From a checkpoint of a small spectrogram enhancement model: arch unet.
Rows from block 13 of a small spectrogram enhancement model, named by matrix and row number. Rows with one number belong to one channel. Each number is 128 + 24 x the weight over its row's rms, rounded and kept within 0 to 255. All counts start at 0. After the name is the row's rms in percent of the matrix's.
After each channel's rows are labels from the 100 clips, of 14976, where the channel reaches its highest value: "top examples" is what is common among them. Only what is clearly more common there than usual is listed. The data: notes from a synthesiser with random patches.
# convs1: first pointwise conv (model.decb.0.2.convs.1.weight, 256x256x1x1), inputs 86-171
# convs3: second pointwise conv (model.decb.0.2.convs.3.weight, 256x256x1x1, transposed), outputs 86-171

convs1.67 098 [123 145  79 113 175 117 131 175 141 146 124 162 142  96 128 134 157  91 123 139 132 110 133  95 114  97 146 136  95 135  85 128 101 137 170 141 132 144  86 141 129 100 130 142 171 112 163 108 127 122 212 139 102 101 145 141 136 122  88 110 124 135 130  90 127 102  93  82 187  94 122 137 125 113 102 133  94 131 124 148  95 143 144 125 123 126]
convs3.67 100 [124 145 136  79 149 146 152 128 162 136 198 124 149 132 132 139 138 124 103 137  99 111 166 107 128 144 105 131 127 106  88 110 175 127 143 126 187 150 117 165 165 134 142 145 147  79 151  67 141 131  90 120 108 112 126 173 112 104 153 110 130 103 119 111 121 149 138 105 133 153  97 151 148 127 133 161 118 127 101 140 105  90 151 125 116 169]
top examples: bass register; detuned saws

convs1.164 075 [109 175 150 117 134 143  94 145 105 135 103 101 140 106 159 118 121 139  86 116  90 134 132 164 142 111 122 108 120  99 168 137 137 137 158 153 130 155  98 104 134  96 137 137 158 209 121 151 157 137 133 137 138 169 124 138  89 116 141 183 123 109 123 132 172 151 116 170 159 131 112 110 109 113  67  94 173 109 112 124 132 143 159 140 129  99]
convs3.164 081 [ 73 106 155 110 103 119 135  84 145 159 100 119 124 139 132 121 160 120 105 170 121 116 151 156 105 122 135 106  89 133 155 152 118 138 135  85 147 152 179 113 133 131  85 124 160 136 144 102 174 138 169 108 121 156 117 126 133 107  89 131 163 152 114 130  95 127 121 118 102 146 143 107 115 156 102 133 130 131 174 137 106 117 124 111 173 125]
top examples: swell

convs1.101 093 [113 107 134 107 120 101 157 111 139 118 133 150 152 107 133  95 134 144  84 138  82 174 138 177 128 124 143 151  81 138 108 165 112 112 102 174 112 123 163 126 149 130 138 157  94  88 135 140  97  63 123  96 109 104 121 119 164  49 112 154 109 138  98 129 171 106 104 130 115 115 124 154  77 108 126 126 108  97  92 176 123 121 163 146 127 128]
convs3.101 093 [148 101  93 111 136 163 101 146 111 104 111  86 124 107 109 106 139 118  88 156 126 135  68 166 118 182 159  90 111 157 149 141 145 130 178  88  96 135 152 144 106 117 162 114 126 118 100 110 162 122 119 142 167 157 125 138 145 129 139 132 105 157 111  99 133 132 152 119 137 125 107 149 122 102 115 132 143 140 156 138 134 130 140 139 132 202]
top examples: drive; pad; noise

convs1.36 108 [154  91 139 153 107 121  95 136  96 160 131 105 121 132 137  86 127 158  95 119 114 140 158 106 123 117  96 105 120 135 111 118 123 119 123 151 143 118 103 140 137 167 118 132 107 115 140 125 117 130 187 130  92 114 163 124 141 124 125 134 144 119 150  77 136 135 115 146 150 129 139 177 162 142 134 113 158 141 103 143 156 109 179 123 131 146]
convs3.36 116 [ 77 134 111 137 130 109 163 108 123 153 117 124 133  79 149 146 142 105 133 112 118 102 163  96 179 144 164 166 103 121 124  94  76 135 151 102 145 146 133 187 135 125 105 168 161 110 160 133 146 132 131  96 116  92 108 150  90 139 141 126 119 139 108 128 140 105 127 149 126 113 151 124 148 154 116 156 103 168 120 172  98 144 128 124 185 151]
top examples: pad; drive

convs1.98 111 [ 80 116 128  89 141 130 126  90 138 124 107 103 164 125 161 176 139 149 119 111 139 152 131 154 105 136 165 111 111 107 138 136 129  97 131 130 154 112 137  98 144 134 109 135  98 104 116 153 129 113 139  95 181 139 136 169 125 106  56  85 166 110 139 147 140 101 129 159 126 150 122 129  95 114 110 138 154 136 117  87 103 117 131 179 121  98]
convs3.98 105 [140 151 143 141 158 106 127 173 124 103 159 114 159 129 148 104 138 116 143 122 127 108  99 143 119 112 109 125 133 209  84 141 140 146  93 114 119 104 154 120 145 160 103  99 172  92 148  83  91 119 130 136 158  82 153 148 118 149 154 141 135 128 147 107 155 144 117 122 155 121 113 156  96 137  85 137 120 127 145 133  96 183  93 134 133 125]
top examples: high-pass; hard sync

convs1.106 102 [112 165 124 130 103 152 134 125 171 115 125  89 116 123 109 136 127 180 105  89 134  64 160 109 116 142 131 121 140 165 152 142 122 112 135 120 182 140 143 148 106  86  87 129  93 128 136 102 154 124 169 117 143 115  92 141  87 117 115 144 133 124 149 135 134 125 127 107 117 118 121 140 125 123 105 119 134 130 105 149  79 138 155 147 175 179]
convs3.106 078 [ 69 132 152 134 120 114 109 103 134 126 138 141  87 125 158 128 132 132 120 126 125 111 153 125 133 124 146 125 137 126 139 162  78 141 113 146  88 126 144 145 133 151 167 113 121 153 146 143  74 152  88 115 119 135 117 119 138 123  63 126  73 136 149 132 133 169  90 140 152 145 131 107 141 153 153 126  93 124 121  80 188 123 144 180 109  99]
top examples: swell; bass register; filter: low-pass

convs1.99 101 [105 141 136 106 145 102  88  99 130 132 133 168 155 133  98 116 111  94 114 116 122 139 111 142 130 126 114  80 140 129 125 132 126 153 112 120 116 116 169  92 152 155  98 140 158  90 142 155 127 123 255 155 157 128 111 114 137 126 101 112 177 138 113 100 135 139 124 132 159 102 140 135 111 151 107 155 114 156 140 139  92 121 148 110 138 145]
convs3.99 108 [186 118 119 183 124 126 134 160 106 122  83 108 142 128 136 147 136 159 179 123 122 104  95 156 156 124 148  75 140 167  69 116  81  92 100 125 127 111 139  83 101  99  78 122 144 151 142 112 135 148 164 113 149 128  88  94 134 159 110 117 137 138 149 119 141 147 117 115 106 138 154  77 159 112 102 154 147 122 108 135 129 116 171 169 149 155]
top examples: bass register; high-pass

convs1.15 094 [164 164 106 122 106 143  91 156 136 130 136 134 102 166 107 137 128 129 114  89 132 146  92 102 164 157 124 106 110 160 147 127 140 181 104 143 133 136 138 131 130 127 122 174 152  86 139 105 165 107 124 168 144 128 124 136 117 147 154 109 117 141 131 118 130  98 113 149 109 130 139 126 140 131 140  97 153 136 153 112 110 132 130 115 138  91]
convs3.15 088 [100 116 113 106 129 130 132  98 117 116 154 118 127 156 114 114 129 169 133 110 171 121 100 127 137 146 125  95 174  88 141 120 125 122 123 138 111 134 120 159  82 164 132 155 120 104 170 153 140 165 186 144 119 104 146 156 125 123 151 139 103 149 134  95 135  99 150 124  92 134 180 120 108  95 111 103 159 148 123 127 166 111 116  93 146 114]
top examples: gate; notch; ring modulation

convs1.10 087 [ 79 161 136 131 130 111 110 116 119 126  90 130 156 114 115 164 123 126 171 145 137 138 140 101 130 136 116 132 146 129 167 159 113 117  84 109 139 142  72 108 129 132 108 135 102 116  99 117 165 118 124 161 113 126 161 112 127 110  56 151 114 122  98 128 137 141 139 140 153 156 135 149 132 177 150 131 130 112  95 116 121 109 155 118 138 157]
convs3.10 082 [134 130 148 159  92 133 127 138 116 106  99  64 133 124 118 126 169 118 126 148  96 157  70 154  75 176 136 147 119 137 119 118 125 129  92 136 109 153 135 113 169  79 124 140 169 124 107 151 105 141 116 114 121 119 139 132 138  93 123  88 105 131 136 150 136 149 188 128 157 120 121 179  78 134 142 148 103  94 144 118 150 132 108 106 125 138]
top examples: pad; noise; high-pass

convs1.92 107 [164 160 159 117 133 148 123 212 104 154 114 122  99 117  79 110 141 129 152 105 164 156 158 127  69 125 142 109 144 142 132 108 140 126 108 140 107 128 103 122 118 145 126 146 108 158 123 102  73 125 138 110  87 127 133 121 119 136 125 123 110 130 129  98 121 132 169 111 123  95 132 130 151 147 133 120 122 141 142 107 106 122 126 104 101 179]
convs3.92 102 [112 127 122 166 168 120 122 149 154 135  99 156 135 134 134 118 152 104 141 114 127 183 127 145 145 137 160 125 133 117 171 131 130 166 121 128 133 132 121  97 125 154  99 130 159 145 129 128 115 149 130 104 115 139 155 164 193 112 103 147 123 132 130 139 135 127 111  84 107 145 119 141 109 121 114 152 132 104 146 119 127 110 114 171 142 107]
top examples: drive

convs1.179 104 [122 130  43 171 126  92 124 110 111 101 156 134 147  94 140 148  65 102 134 130 145  94 115 115 132 126 126 156 117 143 120 102 140 170 118 137 113 179 136  78 165  95 112 109 103 103 141 102 112 119  87 126 143 160  94 119 101 123 126 167 101 163 137 125 121 154 115 116 119 134 107 147 105 131 112 145 130 147 108 124 101 125 121 121 151 115]
convs3.179 093 [151 154 125 131 129 168 146 129 142  75 141  88 166 148 173 144 103 134 125 115 134 106 144 171 102  95 137 128 185 115 128 138 160 141 138 115 141 123 144  60 135  94 197 111 126 100 152 166 121 131  90 130 149 136 166 113 127 148 129 143 141 106 166  77 132  78 130 126 166 116 157 126 118 134 144 137 111 136 100 135 159 156 103  92  95 102]
top examples: pluck

convs1.168 122 [124 153  76 128 144 109 106 120 154 112 114 126 165 103 136 150 118 121 102 118 138 139 142 103 126 107 160 140 111 123 128 143 110 126 118 126 132 110 110 136 123 128 158 159 135 146 166 111 122 122 113 156 133 146 128 130 181 139 128 130 123 117 115 112 127 133 151 124  97 116 101 150 100 110 152 133 127 141 134 133 145 137 103 130 133 138]
convs3.168 110 [142 131 104 147 111 109 128  81 109 111 105 127 133 124 123 117 131 140 126 124 117 118 129 118 122 163 141 125 121 105 172 163  85 166 140  96 153 121 142 168 100 157 138  88 129 163 140 117 147  95  90 141 103 118 120 131 103 121 130 179 166 142  94 111 112 157 147 106 132 100 134  72 149 139  97 136  78 114 121 128 103 170 112 116 214 108]
top examples: notch; noise

convs1.219 103 [120 111 106 122 126 125 150 122 126 151 107 119 136 156 137 163 137 118  97 104  69 125 155 119 138 138 102 141 129  79 113 128 141 109 122 143 159  98 132 117  97  82 139 138 119 136 113 138 134 127 162  98 115 125 143 131 180 169  82 139 109  95 140 161 126 101 116 140 143 123 155 123 101 103  96 134 130 133 135  45 130 102 130 159  81 130]
convs3.219 095 [146 104 126 132 159 152 158 144 163 150 157  95 123  94 158 142 143 183 127 128 134  99  98 138  95 128 175 128 135 125 123 146 146  72 124 100 131 112 112 168 130 123 133 104  80 142 149 110 141 103  99 104 139 135 145  97 157 113 118 108 106 103 173 108 134 143 155 131 100 144 117 156 153  98 113 107 134 146 163 102 114 152 155 154  81 133]
top examples: high-pass; noise

convs1.79 101 [144 123 108 154 122  86  91 106 176 131 124  94 154 123 156  97 144 146 108 153 105 128 131 118 139 129  97  95 126 117 129 143 114 119 115 128 102 140 139  90 181 101 141 125 146 122 114 145 100 143 168 157 107 141 106 123  83 150 142 129 140 106 135 101 131 127 118 169 168 141 206 150  96 150 124 103 158 123 161 130 135 128 127 144 122 136]
convs3.79 103 [121 176 152 149 147 113 121 152 159 142 141 128 128 117 115 154 137 153 122 134 169 136  70 109 125 144 140 128 140 149 130 107  86 133 125 157 115 155 114 156  99  96  92 131 119 123 121 145 100 162 145  89 176  97 138 151 142 169 139  87 106 145 148 166 128 160 112 143 125 126 104  88 117 120 124 117 109 142 163 116 149 157 155 120 156 120]
top examples: noise; drive

convs1.1 101 [151 153 123 103  85 138 127 157 145  89 116 159 148 154  99 132 121 106 112  87 123 145 113 116 123 113 164 147 145 115 136 130 132 139 216 138 134 141 154 156 117 136 175 148 136 108 143 113 132  86 115 162 116  75 130 116 142 116 111 116  89 140 171 134 129 104 111  93 127  85 120 140 107 148  89 149 128  90  95 131  91 111 153 104 119 172]
convs3.1 094 [145 123 124 138 166 101 127  97 137 152 144 143 116 119  87  91 167 157 110 102 179 146  59 178 152 131 126 119 149 143 167 132 155 152 148 127 128 158 167 129  91 103 135 167  92  87 121 176 126 129 131 189 123 104 158 137 152 145 131 150 128 119 175  98 145 131  90 110 123 108 131 113 151  71 130 124 129 147 113 120 163 172  81 152 157 142]
top examples: pad

convs1.205 081 [159  76 140 108 119 121  89 141 106 132 136 111 163 118 104 138 148 104 133  94  97 150 133 142 131 139 190 122 149 159 115 128  98 155 150 160  92 165  96 129 141 129 144 150 162 166 189 126 141 115 149  84 132 124 167 101 131 136 132 125 140 107 140 157 129  77 140 136 108 136 119 112 141 109 129 139 180 110 117 129 134 136 129 173 139  89]
convs3.205 085 [ 99 110  83  77  96 145 165  99  83 157 128 115 101 126  92 160 147 132 128 141 162 151 145 141 131 101 107 154 150 124  95 180 147 126 112 121 111 120 117 141 106 135 120 138 105 135 133 135 163 106  86 160  76 102 173 125 119 134  99 133 138 123  83 152 120 144 133 148 132  83 107 187 128 156 145 155  81  99 104 137 106 111 123 113 155 121]
top examples: swell; narrow pulse

convs1.21 108 [147 120 121 131 131 131 144 108 161 103  87 127 114 127 139 138 137 116 137 165 140 129  75 117 138 206 155 116 129 156  99 135 148 183  87 132 110 117 121 145 102  97 123 123 140 155 134 122  91 133 146 158  83 148 122 144 113 101 111 104 147 108 143 164 115 143 128 105 122 119 111 158 167 121 154  94 114 127 172 160 124  87 119 115 129 102]
convs3.21 108 [115 147 119 131 152 119 132 130 148 145 130  92 201 132 121 153 114 113 149 138 170 115 144 128 115 139  82 101 166 119 140 153  76  88 140 130 137 139 121 152 137 127 130 133  87 112 119 125 110 141  94 110  89 117 100 146 139 129 109 144 126 118 127 132  64 116 144 124 112 113 126 108  99 115 121 143 112 139 151 106 118 147 148 140 124  99]
top examples: triangle; square

convs1.180 100 [150 176 130 134 128 106 135 144 105 128 143 139 145 115 106 152 140 137 138 116 135 112  87 113 144 161 153 101  80 105 139 145 133 120 141 121 102 157 147 138 110 116 118 170  97 129 131 126 149 145  70 118 122 116 132 120 153 137 135 112 122 133  92 176 186 136 121  83 138 147  98 144 156  97 100 132 112 127 168  90 132 129 135 132 176 126]
convs3.180 098 [ 73 138  88 138 121  98 119 109 133  52 100 125 141 120 136 130 129 133 127 146 129 170 120 171 128 113  70 140 143 100  87 157 136 125  78 101 136 146 138 101 125 134 108 114 108  94 107 113 121 153  93 139 133 107 130 117 120 127 117 135 147 125 128 132  96 131 167 116 143  95 100 151 116 135 147 104 112 138 119 118 102 106 110 128 148 111]
top examples: gate; drive

convs1.28 110 [108 151 109 139 115  86 146 162 153 185 101  92 120 171 157 157 164 111 146 138  99  80 109 114 140 187 123 132 164 111 138 135 113 129  68 124 162 118 109 107 127 137 103 113 143 129 117 136 159 149 127 145 114 117 125 141 144  90 114 123 102 144 122 133  99 156 141 134  96 196  73  83 129  91 168 140  93 137 165 103 138 109 111 170 173 146]
convs3.28 118 [163 126 112 116 161 119 168 133 156 111 109 120 132 122 125 140 127 123 111 131 119 122 135  90 114 118 127 112 130  82 116  94 174 118 102 143  95 120 100 121 112 161  79 137 111 120 148 135 104 103 137 110 121 104 108 139 139 126 159 148 115 130 144 133 141  93  62 143 123  74 164 151 106 115 118 134 110 131 105  79 104 130  84 149 129 121]
top examples: pad; noise

convs1.203 087 [139 129 119 110 139  90  99 132 165 115  97 160 143 122 127 114 110 109 117  96 149 130 109  63 133 153 135 120 102 131 133 164 108 146 129  95 115 141  92 168 121 129 173 112 112 166 131 135 114 145 118 160 113  87  81 158 151 108 146 116 130 138 102 132 139 138  95 171 127 160 132 145 114 125 129 139 105 122 183 117 142 136 156 119 121 173]
convs3.203 077 [ 97 100 123 129 112 128 120 142 106 137 135 162 112 147 105 133 125 114 138  90 119 130 136  94 138 136 108 113 133 113 114 162 144 135 104 141 113 113 146 136 173 147  82 115 147 104 111 117 151 129 113 107 165 132 176  93  76  92  94 179 111 128 165 126  78 123 152  61 102 121 129 149 114 129 135 181 156 127 123 117 109 135 138 109 145 112]
top examples: triangle

convs1.199 113 [107 120 137 122 106 173 122 131 116 118 164 141 118 125 139  71  45 120  92 122 103 119 147 144 154 108 122 110 172  83 124 169 130 137 148 131 151  92 111 125  87 134  89 125 164 119  99 114 130 110 172 173 120 147 130 102  91 101  92 157 149 146  88 111 135 129 121 135 137 122 114 144 123 139  98 150 174 141 125 134 115 140 140 133 139 111]
convs3.199 108 [ 88 112 166  86 120 157 118 168 109 142 127 113 114 129  85 131 116 138 158 180 139 100 103 109 127 142 134 179 137  97 154 134 119 126 168 157 143 136 136 169  92 131 105 120 137 152 111 142 132 121 149 139 138 152  80 145 118 124 135 116 132 107 106 156 171 109 118 185 107 144 119 170 148 113 168 147 121 130 119 106 144 152 143  90  74 107]
top examples: high-pass; noise

convs1.182 076 [123 129 127 119 134 142 144 142 125 148 117 150 107 111 121 123  89 128 141 133 100 127 101 107 130 150 109 171 164 102 134 136 118 127 125  84 115 119 127 159 127 169 111 146 157 170 135 194 104 141 124 149 119 122 119 121  80 146 162 148 174  96 141 132 144 108 104 127 132 127 110 136 153 168 235 148 153 125 165 119 121 109 130 128 208 155]
convs3.182 095 [103 133 124 139  86 130 112 144 142 126 114 112 132 168 105 161 104 127 114 171 112 135 116 115 110 110 113 161 143  73  91 115 124 122 108 149 141  91 127 147 125 137 111 154 136 152 144 104 115 123 117 112 122 149 133 142 140 153  96 126 161 146  94 178  76 164 124 135 113  99 172 121 148 179 135 102 140 160 107 101 109 102 145 130  90 121]
top examples: swell; bass register; oscillator: triangle

convs1.156 105 [122 127 136 141 143 157  92 151 128 156 146 101 120 159 143 144 148  95 139 115 176 156 147 136 111 110 123 123 173 121 132 137  98 125 135 132 125 118  97  90 135  98 101 143 161 114 143 157 133  91 150 136 121 103 111 105 115 151 132 113 153 138 124 113 128 151 137 134 172 141 115 149 128 138 101 115 119 140 138 144 113 142 125 114 137 134]
convs3.156 105 [118 161 108 127 102 154 109 165 150 133 160 135 138 104 153 108 122 131 108 134  97 115 152 119 151 136 105 160 147 125 100 167 149 112 176 106 115  86 142 100 168 186 161 107 108 103 154 145 112 130 121 120 139 106  97 155  87 108 132 121  89  80 132 129 109 143 132 115 118 165 145 108 102 102  94  80  97 143 128 153 114 107  76 118 125 115]
top examples: pad; noise; echo; filter: high-pass

convs1.241 101 [109 165  77 117  73 113 129 123 155 125 117 140  78 149 135 102 117 128 129 137 133 104 146 115 148 120  97 120 129 100 114 107 139 118 102 143  95 145 100 147 102 131  96 159 128 134  96 113 182 133 123 104 106 111 135 143 161 138 104 140 116  81 141  91 150  98 153 147 143 127 131 142 151 148 140 139 183 152 143 165 117 131 115 109 139 118]
convs3.241 097 [102 142 142 126 117 160 135 141 108 139 124 121 148 139 105 151 158 163 113 152 118 154 126 121 132  91 106 128 139 101 120 126 174 175 139 119 129 131 164 139 105  98  78 120 115 150  86 132 118  86 164 108 136 148  74 157 117  83 134 100 151 114 164 130 141 136 152 163 124 141 125 108 144 112 143 169 105  92 148 128 146 127 172 120 104 153]
top examples: drive; noise

convs1.243 109 [148 111 118 119 141 118  91 126 100 112 133 123 125 114 126 158 129 126 124 127  76  54 112 130 154 168 146 122 128 141 173 144 100 122 128 156 130 151 150 137 128 106 180  90 181 151 193  96 142 125 101 149 126 129 121 127 115 118 147 166  92 100 166 109 133 119 142 127 138  98 136 114 142 113 114 150 102 120 184 161 137 168 151 142 134  56]
convs3.243 116 [ 84 107 155 143  92 122 136 157 133 181 137 167 131 144 145 150 121 124 129 103 147 132 178 155 104 114 115 116 118 153 118 133 136 170 176 127 127 117 143 117 134 104 115 150 124 149 179 140 155 149 146 120 136 161 123  98 119 120 122  98 101 168 137 126 107 163 112 176 119 163  79 109  79 125 102 101 150 130 127 145 139 145 123 190 126 183]
top examples: swell; bass register

convs1.91 099 [137 105 125 136 124  91 113 136 137 129 139 122 136  88 106 101 145 134  94 170  92  76 133 137 157 130 122 129 144  98 163 108 132 101 110 110 113 113 100 114 118 131 124  62 135 143 117 124 105 141 127 172 107 112 125 157 154 128 102  83 149 122 156 145 120 115 145 110 104 105 173 138 100 124  98 117 155 114 140 164 108 139 116 140 176 124]
convs3.91 099 [117 118 153 131 111 112 128 162 141 155 119 131 120 156 156 103 140 125 133 108  96 100 119 127  98  79 104 148  97 119  87 125 100 155 136 150 130 173 140  97 171 142 160 126 133 131 120  97 104 124 138  65 114 166 138 133 109 127 120  82 125 140 102 129 106 117 108 124 131 133 182 102 145 124 183 111 140 118 154 153 136 161 158 124  93 137]
top examples: pluck

convs1.90 099 [147  99 158 137 130  88 128 141 151 141 165 112 124 105  88 135 145 104 142 136 105 138  86 107 103 132 130 102  92 105 152 112 130 131 106 111  95 153 112 121 166 115  99 179 156 106 112 101 117  79  71 132 124 113 155  98 112  55 180 105 108 113 101 107 114 104 115 148 142 129 116 108 120 158 149 135 127 154 153 100 147 149 123 147 101 131]
convs3.90 092 [105 136 157 107 167  82 111  89 130  84 152 148 158 131 159 124 148  74 105 122 111 103 153 171 112 147 159 142 101 102 161 155  94 157 133 140 133 158  80 133 136 169 147 117 111 142 137 129 140 110 103 161  96 120 123 164 115 135 142 157 153  93 127 115 127 134 146 107 157 179 115 111 101 101 122 125 120 118 148 119 147  85 126 115 150 171]
top examples: bass register; notch; oscillator: detuned saws

convs1.190 095 [143  98 153 166 120 103  97 164 117 186 123 152 139 138 113 117 146 127 110 114 132  77 112 210 117 124 161 128 110 157 147  40 106 143 132 109 145  81 127 124 102 103 177 138 132 132 156 133 148 135 108 102 116 113 155 141 161 145 136 148 130 101 118 118 131 125 118  84 145 122 123 133 139 134  94 124 117 148 108 152 138 124 101 133 122  85]
convs3.190 091 [127 159  84  98 136 128 123 134 145 149 156 158 109 156 143 137 120 148 135 129 188 103 114 124 159 140 180 149 128 124 137 118 143 134 115 130 124 131  75 107 104 118 121 126 113  78 122 129 126 116  97 146 130 132 122 160 105 138 160 137 131 161 135 116 104  61 128 146  99 118 112 150 146 140 115 102 137 103 123 120 177 110 108  96 119 138]
top examples: pad; drive

convs1.155 091 [107 110 131  98  99 162 137 141 188 112 116 132 102 142 129  99 138 122 136 116 121 154 144 174 149 155 137 140 113 178 141 125 129 143  96 126 120  91 128 114 136  87 123 100 109 114 114 108 150 145 125 160  88 118 128 128  94 113 145 130 111 128 149 130  94 116  84  97 134 109  60 135 110 112 143 123 143 128 115 172 130 102 112 121 108 121]
convs3.155 098 [117 156 125  64 149  87 150 120 144 130 138 152 117 163 170 132 136 148 126 135 164 120 152 162 156 127 111 111 166 135 143 113 141 158 154 112 128 168 138 130 112 102 164 140 124 137 110 166 125 116 139 115 122 111 140 109 135 155  98 186 132  95 110 125 117 112 138 121  99 158 166 120 124 145 117 115 137 145 121 148 109 126 117 123 120  61]
top examples: high-pass; saw

convs1.57 086 [123 110 140 106 131 147 139 149 143 142 107 130 128 111 113 133 136 113 108 151 107 125 128 135 154 132 205 123 112 109 126 163  70  87 136 104 134 109 116 128  85 114 158 116  97 112  87 150 125 152 138 142  92 166 120 130 125  92 130 127  96 147 114 139  91 175  93 122 113  82 109 109 129 153  95 143 146 125 161 142 100 167 127 125 143 125]
convs3.57 096 [102 117 143 145 129 139 124 149 149  99 129 123 149 134 135 158 151  85 118 131 139 108 157 164 126 149 135 134  88 111 149 158 172  85 109  77 128 137 135 122 178 133 134 139 137 143 157 100 126 128  75 127 153 141 122 141  80 127 120 143 139 116  87 136 128 170 150 117 164  93  94 136 118 117 127 134 129 195 120 142 175 118 116 115 159 164]
top examples: triangle

convs1.85 083 [153 137 102 151  95 142 116 105 184 143  82 129 121 136  89 146 140 127 133 162 157 110 106 145 130 123 131 161 165  71 119 120 108 148  91 165 143 143 103 129 111 147 146 154  66 147 132 145 119 144 162 149 158 122 196 101 149  84  64 116 173 125 128 152 156 133 131 105 111  94 148 148 121 180 117 106 159 128 112 121  94 106 122 118 108 158]
convs3.85 087 [100 114 129 131 120 127 134 145 115 164 137 124  83 162 148 136 134 123 154 164  83 145  97 160  95 154 136 113 143 117  61 172  93 145 142 106  94 114 157 155 136 137 164 116 144 128 152 100 143 129 139 118 127 100 123 119 152 113 138 144  97 152 127 151 103 118 177 101 114 159 149 140  80 122 123 171  80 130 106  96 146 147 132 106 103  97]
top examples: noise; high-pass

convs1.224 094 [ 85 113  99 108 183 142 107 139 119 124  98 144 108 119 108 138 132 136 186 131 123  94 117 136 122 138  87 105 156 148 123 120 110 153 146 142 129 138 122 138 115 112 159 102  94 115 143 178 154 140 124 161 110 120 113 116 109 126 108 144 122  97 141 110 137 147 139  85 116 156 123 102 177 103 108 145 180 123 110 154 132 124 129 135 152 106]
convs3.224 089 [121 101 123  96 129 107 160 157 124 159 148 120 118  92 161 149  75  87 134 128 109 136 159 107 104 106 157 131 146 162 127 151 127 142 160 114 144 151 146 108 119 130 169 115 116 109 153 106 103 181 156 175 122 149 156 119 109 123  68 143 125 128 150 137 133 116 115 102 171 135 127 139 114 173 131 119  88  71 120  72 123  93 144 121 106 100]
top examples: bass register; low-pass

convs1.227 105 [111  93  96  74 144 124 138 118 111  81 142  98 144 165 155 164 164 103 125 185 148 111  46 139 114 109 140 123 126 141 160 140  82 159 131 163 133  99 101 126 109 130 113  91 102 115 108 148 105 142 121 172 145  84 143 115 158 117 143 128 136  95 152 106 141 127 132 135  89  73 104 111 100 176  72 113 114 172 123 128 137 127 138 150 160 126]
convs3.227 108 [164 114 137 100 104 124 129 114 169 149 118 156 115 130 107 138 127 131  82 135 114 136 110  81 113 187 145 122 137 130 130 166 101 103  80 112 131 114 169 120 130 157 157 154  82 116 141 150 107  96  90 140 126 131 120 106 122 175  81 163 129  98 140 125 157 133 135 126 105 103 150 107 140 125 127 147 143 122 134 101 148 118 129 146 127 143]
top examples: triangle; bass register

convs1.161 111 [143 113 110 134 111 126 119 114 179 142 145 177 155 145  58 116 123 137 113 143 151 171 128 133 164 145 160 122 123 102 124 119 117 128 104 153 115 107 103 123 133 139 151 106 118 105 167 131 142  99 150  98 119 175 130 134 125 166 127 175 135 145 132 135  68 123 147 173 125 102 117 102 104 145 154 116 131 158 158 146 126 154 113 100 123 129]
convs3.161 104 [189 169 165 148 148 105 114  95 101 101 142  90  92 103 137 117 112 150 157 111 111 168 142 123 112 154 129 110 122 118 159 107 139 127 109 144 135 145 149 131  97 136 122 114 135 115 169 125 135 140 131 147 134 138 146 111 130  82 141 107 135 116 105 154 135 101 162 108  76 119 136 150 104 128 114 116 150 110  83 139 145 130 123 142 136 112]
top examples: bass register; gate; drive

convs1.176 094 [128 150 130 127 124 114 122 148 117 123 119 120 166 135 125 145 142 110 116  89 101 108 158 189 111 105  99 128 133 141 117 157 127 123  98 146  79  95 132 118 112 129 187 110 109 158 165 127 109 120 127 130 113 164 109 136 104  75 121 124  88 119 131 127 131 106 130 129 102 169 116  86  61 112 125 131 101 109 138 177 109 128 139  98 125 130]
convs3.176 102 [149  77 142 120 154 124 124 121 114 142  99 102 146  86 107 132 139 133 117 144 141 146 119 124 118 154 122  84  98 115 135 149  99 164 134 114 138 114 113 132 130 115  90 134 167 123  84 101 154 121 127 112 166 121 172 104 129 173 130 154 124 141 107 172 161  85 138 153 153  88 156 120 117 127 101 131 107 118  80 138  91 164  88 118 152 103]
top examples: drive; swell; noise

convs1.122 105 [ 86 129 134 125 141 119 118 115  99 108 149 127 129 133  92 122 101  68 143 173 123 151  83 141 126 120 122 103 119 190 149 118 146  86 138 103 159  95  74 140 145 106 139 100 167 107 116 120 143 121 109 130  78 118 125 153 111 134 153 107 135 116 154 111 116 145 131 122 107 132 108 133 128 167 109  98  62 116 142 130 136 138 134 127 108 111]
convs3.122 093 [136 160 118 107 125  95  67 102 164 110 135 169 120 144 151 144 123  65 138 103 143 122 145 106 114 146 101 134  87  84 147 104 178 162 106 114  83 150 134 131 140  92 118 141  64 139 103 101 151  88 117 137 128 105 128  66 104 118 151 130 119 130 152 121  74  91 169 132 123 113 155 137 165 116 112 162  75 118 109 106 120 104 121 139 158 136]
top examples: bass register; saw